Weights of a small multi-label image tagger.
Model: 32-pixel images, arch vit, norm rmsnorm, activation gelu, moe soft, num experts 32, patch size [2, 2], layers 12.
Training: muon at rate 0.011, 9400 steps, batches of 192.
Rows from block 5 of a small multi-label image tagger, named by matrix and row number. Rows with one number within an expert belong to one neuron, the router's apart. Each number is 500 + 50 x the weight over its row's rms, rounded and kept within 0 to 999. All counts start at 0. Numbers have three digits each. After the name is the row's rms in percent of the matrix's.
Before each expert's rows are labels from the 100 images, of 14976, where the router gives the expert most weight on average: "top examples" is what is common among them. Only what is clearly more common there than usual is listed. The data: made-up waving flags.
# router: slot weights (model.blocks.5.mlp.router.weight, 32x192, trained with AdamW), inputs 48-95
# up: expert up (model.blocks.5.mlp.up, 32x96x192), inputs 48-95
# down: expert down (model.blocks.5.mlp.down, 32x192x96, transposed), outputs 48-95

# expert 31
top examples: yellow; many stripes
router.31 113:463488528461474531425552495484520466469537595502477547513509543496427487517445478445511507557482445463459486554482585537509486485423552484593425
up.0 090:518470499474509457562542476528469542415529419384499454532364607586572518450517412515484458533459516518521539514461552471561409418453481497452555
down.0 088:508517569523508575504510500533462466497571570564545478507579445547480421481508515513327488606546582359521516500472496473355478430504506555496564
up.1 097:396507581593537477537487543466400486472463501498492415549472454528457426534553527464540527488517428494510501527534524564483526463454483541501434
down.1 096:529486441448489433497482350548391495544544430478532480561472560438531556464513526511537481378472553449511433528512493484471479616500490478466506
up.2 075:490492468475434509500489521509507482434519454570562507552527533610610423464451529459519560377486488376493447490490498439490582498514491514444509
down.2 074:545551563447470498430496496537524464517635453426446495530411532456388472521487494510574503528521492622619531522503659464448560546518475414487432
up.3 072:551538485530440391559480511497474536499472492422435470507443487513395526509524498503454534540537527495386492491578471455540566516573550582566522
down.3 076:504521458503516468481473480510412475516443515495501484484507405428438489533515526514530545426364587494521539470499465551469526550539393546537566
up.4 130:512512462535477561420562411502558540450501529367498474500467485584571580511531604539481463420472506437386511596513486516570354514561478531552510
down.4 125:498511350506519602531499461489467517509519452492463480519439545551545469531480486482550499452576457464539399466491448434494494445551545469465597
up.5 067:499539404449521460556503627433513521515546457559487589480556511475438494562519484453532530525530520498550494453492455528579511477454503433403451
down.5 081:538507553459487505505482502507548485493451384458491484496487514496490457542451468481499466472507497563545538541515506517397444441375535514492511

# expert 11
top examples: black; plain field
router.11 104:453448459498434562469426533544489453492568474462494446490548528430523528512501449533536545513441432556471455502471537515516497494466418417555457
up.0 108:472543461448539483536426534514424482499474538504561497572639378435465601584582385467569477524500475515466519414439484532529497489526461491564502
down.0 115:532547514486515484529509506503467473492460484553393465523478479466493536482508459483465558595523500458644460565533426512394533618623496652483560
up.1 067:436489505516500436575516447481433492478500480499545437423642571415438449416467492554419589506514559434503551518576524476429471463460512488523539
down.1 069:482529413528513575538521480524495453454538423363526459459394488475583496525517522518520527481535542417503527569521482525494445646461481581345619
up.2 103:552442489440492442489458421494434536600494469523478508516579448493588406499607481558462521497519479473473536507475526403531509521503536494486451
down.2 102:540500464538499507538486545495440510460478513469420514456445495519520559490478497493421541331391544482552503503498464504491540471548489559471551
up.3 069:524550522530517484405463585467512472493572451488507558394490567530578436608603466524485454510542467462598424533551476435499470465518434445503455
down.3 087:441510515482525657526515604535393503524565521473513503526496496518513486541485480491370493543528460432497512542478519432530544573427482581456557
up.4 099:529440423552504427463487465518548525534522459402533495489554622421521399505489503604438513493445491433506497502512466503593541503522478540581525
down.4 106:555495501432502478630492505488480519504579512573417496505529601537447483510440463476396521558512527466455529574489620478521517456609497557440563
up.5 091:516525581484543510488497553512404556513494455480447475435431470447449577523477480435534527514410603486500524550526508559583467445543442553344478
down.5 080:472497529514503540508522435505460438559461518517555523460646516509514520500566500509443418534573504395415518526474537508450519619413527425530564

# expert 20
top examples: white; orange; many stripes; ring
router.20 109:528514490497499578513506564430614479531490535531400654614434520506428546499473439421550553571450406501449478486508430502437551498472481443520472
up.6 093:601509476493492506520499555524619548479466463514615449542514432361543506499482472491529529467443565508568483471600527605457461512433548451436450
down.6 094:505507498545485515474505485507409489481411405471446504504484498612532462506495496500443562491506449438443511513515554497400498387408493588479458
up.7 107:359491546522434442469576583521484487452601542472552499603496398480486535571530558556498531475553463502514621531550515442541528520537516534466495
down.7 107:458489495471487507507512520488469469528538585434516518549404512521486454540493529477580490436531659554560374451532617513580540537536493445629551
up.8 088:504512456446512547500402405491515498480459506497517475409502517523373353432506550505449528507549555385454535448414576561618476481413470500485500
down.8 085:476532616575519437517494557516502474489511362458494461411492474374484469441477497499387505601504576526430385537554513475668526494538484513538416
up.9 075:480535557529425418589524455501521470552576391518556490435513552486592446593535438499443498460509566468607473451457471515400443531572470411473520
down.9 068:459497517568458517447497560493469503458407566538506493569585487469519433562497524497499505634442538478417517560480626548560508367423443602459463
up.10 123:477479618520557470601527517480557486397422447514482499420506489576561443459524505459557457505492521449405504577362497587415509475549519513532517
down.10 146:487497530499515545496485519517538477498508442423495491528510487563551546490498498487384536540510450639535588483497499502453515650516540478490491
up.11 086:494510499413560462478478503529537468446537408463612475573595448456513567525519439530513432526482507506555512554621489487554569565451497457441506
down.11 087:481488382525475404496506542474503510523567353383537486491529517507541468500501502481445548449454439473595465578448569500469562682498515474535504

# expert 24
top examples: emblem: no emblem; grey; plain field
router.24 097:420482449555527521571445501482490449447565555424541434515521467514500423386582540559534510487478465410467505455490564498444490465481515465463560
up.6 077:418432514446520488507505474494541466637506450549532492496568405470544524508500567529453549546501432566461579429530506639605570530506531528517506
down.6 099:475506581491492523491492527508478464508449522365525529529357507580501522494497515530577543425500451462519574501504547472519446490413504458500442
up.7 079:455507525485485532565501495519475558495609477518525543474561398494467424508449530488522432486508531546434422501529511582555480525614516540496530
down.7 082:534491451446506478535517512457490489529365527509519469428479525439524545490484513523507552526446442469457490431446498528555473460505528612557529
up.8 067:543553506486460574418505493480472562356496466563503488402511555613501359467523494534560494431479450426607483501485501664490506570605457482536536
down.8 069:470525542514481459446519530494380477434458414584518465496538461571487562483483503518513414515529400545507478543472419525557508390466516455503624
up.9 064:545498524444511553553496511451532526427473458518546570553492682483395496541549483444543548517580437482600488603487467540510525491496563510556535
down.9 080:446513482574578503408546485514525460470574564455406502523490452493476487485481485479514439512449440521426518541473471468436499483573481342468531
up.10 084:480459466495518507426548415470545516572518491560492479476523611550492501490485441620566482388481532398560570539514502589547490609495485598511482
down.10 098:460495539541475391486530468450499513453452457648440481500544499513443501537449515493596549409535474374412551534510568488475461557506540637521580
up.11 077:539474501397498475465464578482488454600517473432470553494438419491534485525482494585500480592440507546527477447404516507464506467479470457458458
down.11 084:464477479529513511497522471527491557494397505562437522537421520479493483485461535485489527570520559498596453480497481501520462534636537574576457

# expert 22
top examples: purple; gear; ring
router.22 098:555429564466458601541408530507475422432524576472412534520554569436417591418503495419513489511489395484481585435442407543463518488561509468550544
up.6 038:637524441472492419585552499521504538527436470382572461517529524492505567431521465518516438477531513511493537517557611474453535449406529487478549
down.6 047:473551546500525529522493518474455463456422416596554522503454459550498446546476459523620487360498494622558548550497438481421521468456522574434409
up.7 115:493500504563473559545538463513638443479561542467501467456507516601554495500521459533623454499468536442523456470481490497440463509580468519440546
down.7 108:502521365580523440582494475482570525526643575596510487512518454549505537475472447491494559539482504454477458445511363482469537498440509386508506
up.8 040:528517511497440448472550484492496573573502486423414490393544472480418534541466595484481512481433506547533497558487537540476530419400478549491481
down.8 047:502472504489447595495503542547546521542482510483416503508586533506462467530488478503530534449481395482473480372483556499393503442371549499485499
up.9 128:543539557460449551477558606525501479515486447546491530494443442549550503499467517509475542598457480493514490455585584439382456498617428449478496
down.9 113:487498405530492448473504409472507468496484463429625485480536496484531475467513496507452510485520490484421513535520598535500481408540533354435488
up.10 117:456460474508417494496496505484456486580486530427466519577471532483474596610472499453415517535474471586504449570492460409551416541564510610478542
down.10 111:496511463501492582472495563502509499492413401553512528498489482544499478559514534523526476451456471388511553450515419447593439353441526460524503
up.11 115:552533468456479476504489482523490503545525466357485508518514484470454536473496550492560474471484494471426532498539516474446518450535495556481553
down.11 116:508511614531510428578480485517499501531308481471564482523553479503444504499482476515555506492467601415512407473474577506482515614559507443541497

# expert 0
top examples: grey; plain field; corner square
router.0 096:484510450447514530475455552538589510526498498494528492629520466471545515567459527437628498531548492508475466585580466470495482498478540570483504
up.0 051:428533454511434543606551463495530475365523449550487497515582494545492629572494528514565507581569504512478498472535432556613464560456564415463448
down.0 062:474505553501491513462498540445555498499574487498421493518483573494570514489539463524459467555483499494595567482439563462371497387467487557618614
up.1 088:402461561540483442529498577572598484543538535450556484403500516536454518441497399484400455437489557487539553416473457512481460486521453473604540
down.1 082:520505443517461430482484512495573487539565348548566504502372508492443487490521465510532499628533506459478483533517543532510542559528518383659596
up.2 029:447486480469563540508481540449494515507541504490484474467526461440500473471599527597542541542529497497548504395459497551419562497424500513507489
down.2 029:460488464460476463434515555499460526495544489508581525536578501470509503503433504530498528409431473574486456462534569546465587493471423395487570
up.3 100:561542540528443450397538546479502516436519483515497547463474542544541634568624481586492550624548532471599460498542497587503531567569498510458510
down.3 112:476500504523507467516502429466468511501434492515514509512456518455554498509528527480546511494511499376388525484499534509557471449590475507475404
up.4 086:480535579475487569528536571512483480455552588467441567515431530557486453434481513431598494524521519473530518492352503543423514545486440510393563
down.4 085:477490488494515440603493521496347520524441514451527504487484480572569484488505484490485447354446577493511482418500670531507566450441540504624576
up.5 028:469533537471516471507524549530438493501474548424509566436423616544527478471510468451635506471489572473430574498434452481540480601463500497470513
down.5 035:520489390507506471524467510467495544539370508498497537523485568512574552437491527513543552539535447572557507625532600454505459494501532444620437

# expert 17
top examples: plain field
router.17 105:512477521452509573411411537553528532501362481560582508463462473445471429558509500490523566540458469414461452435570534399531543416430453530568492
up.6 107:509557530521567696526486484482585507598444456492493528469531465484546437517581438481528563488505622470533387534584517429593483524452507509561519
down.6 097:488482433458502415440524449504611494464430508583522498496461565458514511447496433475512460561551531540415492613479358547424506581515497452554474
up.7 082:515504462514546510540560499464536492504588494585529496531581480514490568516547512600563461564517527590456590516525398442459576562480524559493475
down.7 098:456475570397532463453492492499519480509600546486459506519483498534510504490472464499536460406476470362501488490508466556458460537469499647493329
up.8 090:528447498628486528489515480490401526477582543492461579520514542487510597480513523538487502499399454607496495462453527556491519442449500510453526
down.8 103:491525477514520576476505479527468476526409513448610526430507521659508481481534457528502518470493506436363495457519497479481424646451521542504526
up.9 122:587500506460527635491489471503420504582387480452426502434517454545371541487448534481573534422508458512607541533541554510507515511498527478500508
down.9 131:537487565466490578594505545496461503504460446590605495489510512523515471469480510518446505561530447458383421500513495459518403450574494589415517
up.10 102:634531506495505520554489515446547502565487431531536543516461503398515541446450474496542467531497408485498514449451491505603549499443525507495511
down.10 096:558507584534575637560487543528509545512386488491511504538459530604457511492501503511622507450504377523426492465536510463387511483521487506509455
up.11 087:386452479493616483476512535494483476508500549528522453528528448500529529466518454657494488569481555438466473490438470514414481431451500461389500
down.11 096:490493593447517466604500515531539504499589494431416497491420455550486522437466496467605485469505449460417519427468587507570529480545539543523571

# expert 19
top examples: grey
router.19 101:496490470602450564605541492509487418487451502460505513522542538457474520510531517550596553549476442492335432469515501465491603411484463476531496
up.0 061:574511412506495464566557482534416564499467528434483565599501490434524573462443452494479495455533518401539505499576525474466516421546432605514460
down.0 073:464523544592544516410483568497471512496490613417484499495544453567485484455495479456454504526447480556380525456477522499489474536396492592490580
up.1 115:474471490531455397498508509499537527491568528459480422400519521573425360489477592456321479609462501419502488524453576461464493442391470468434453
down.1 108:541486562515506688485475491511478483496549518526450513508423450584499526491508527497573565462506470541491450465532466453489444433471544460407629
up.2 112:470480515443503466522497535472449470502550495469469508533373564528497478466467439458476477493520496530596576525491481460300526397489498527383516
down.2 103:502511419614459548506505529472481539530547604455484482500533415398470460524487511516559486685470540491459548456456337533543463509459532471436549
up.3 136:579495483549493466550538516489551445622480492487542573521550420498589584555488460513439521548537477471503540512489481486447554536566449464415487
down.3 115:520497513538479481589493511487489507471575491495535478481523501543501420474439522513560510585450566644429548459469362584550521482631500532497537
up.4 118:518471436470521567502470480455590522606543537507513410494524506498602617461428605490549414430451512620480386491516475538518548435472531519487479
down.4 109:514502537429512456476506545507525486489533526635678492529455498527444507536508504501511510587543465541615429463515514513539512448476477407541467
up.5 092:475462587535499434627530591507533540519463508504440553488532477459381427622549472483465505542518426569570569474391476572532522531444549593556466
down.5 099:576495558527423457481525518508500515505601449589518498493445490457426596500513504498410504530462461364433523494551410455606577506593497475577435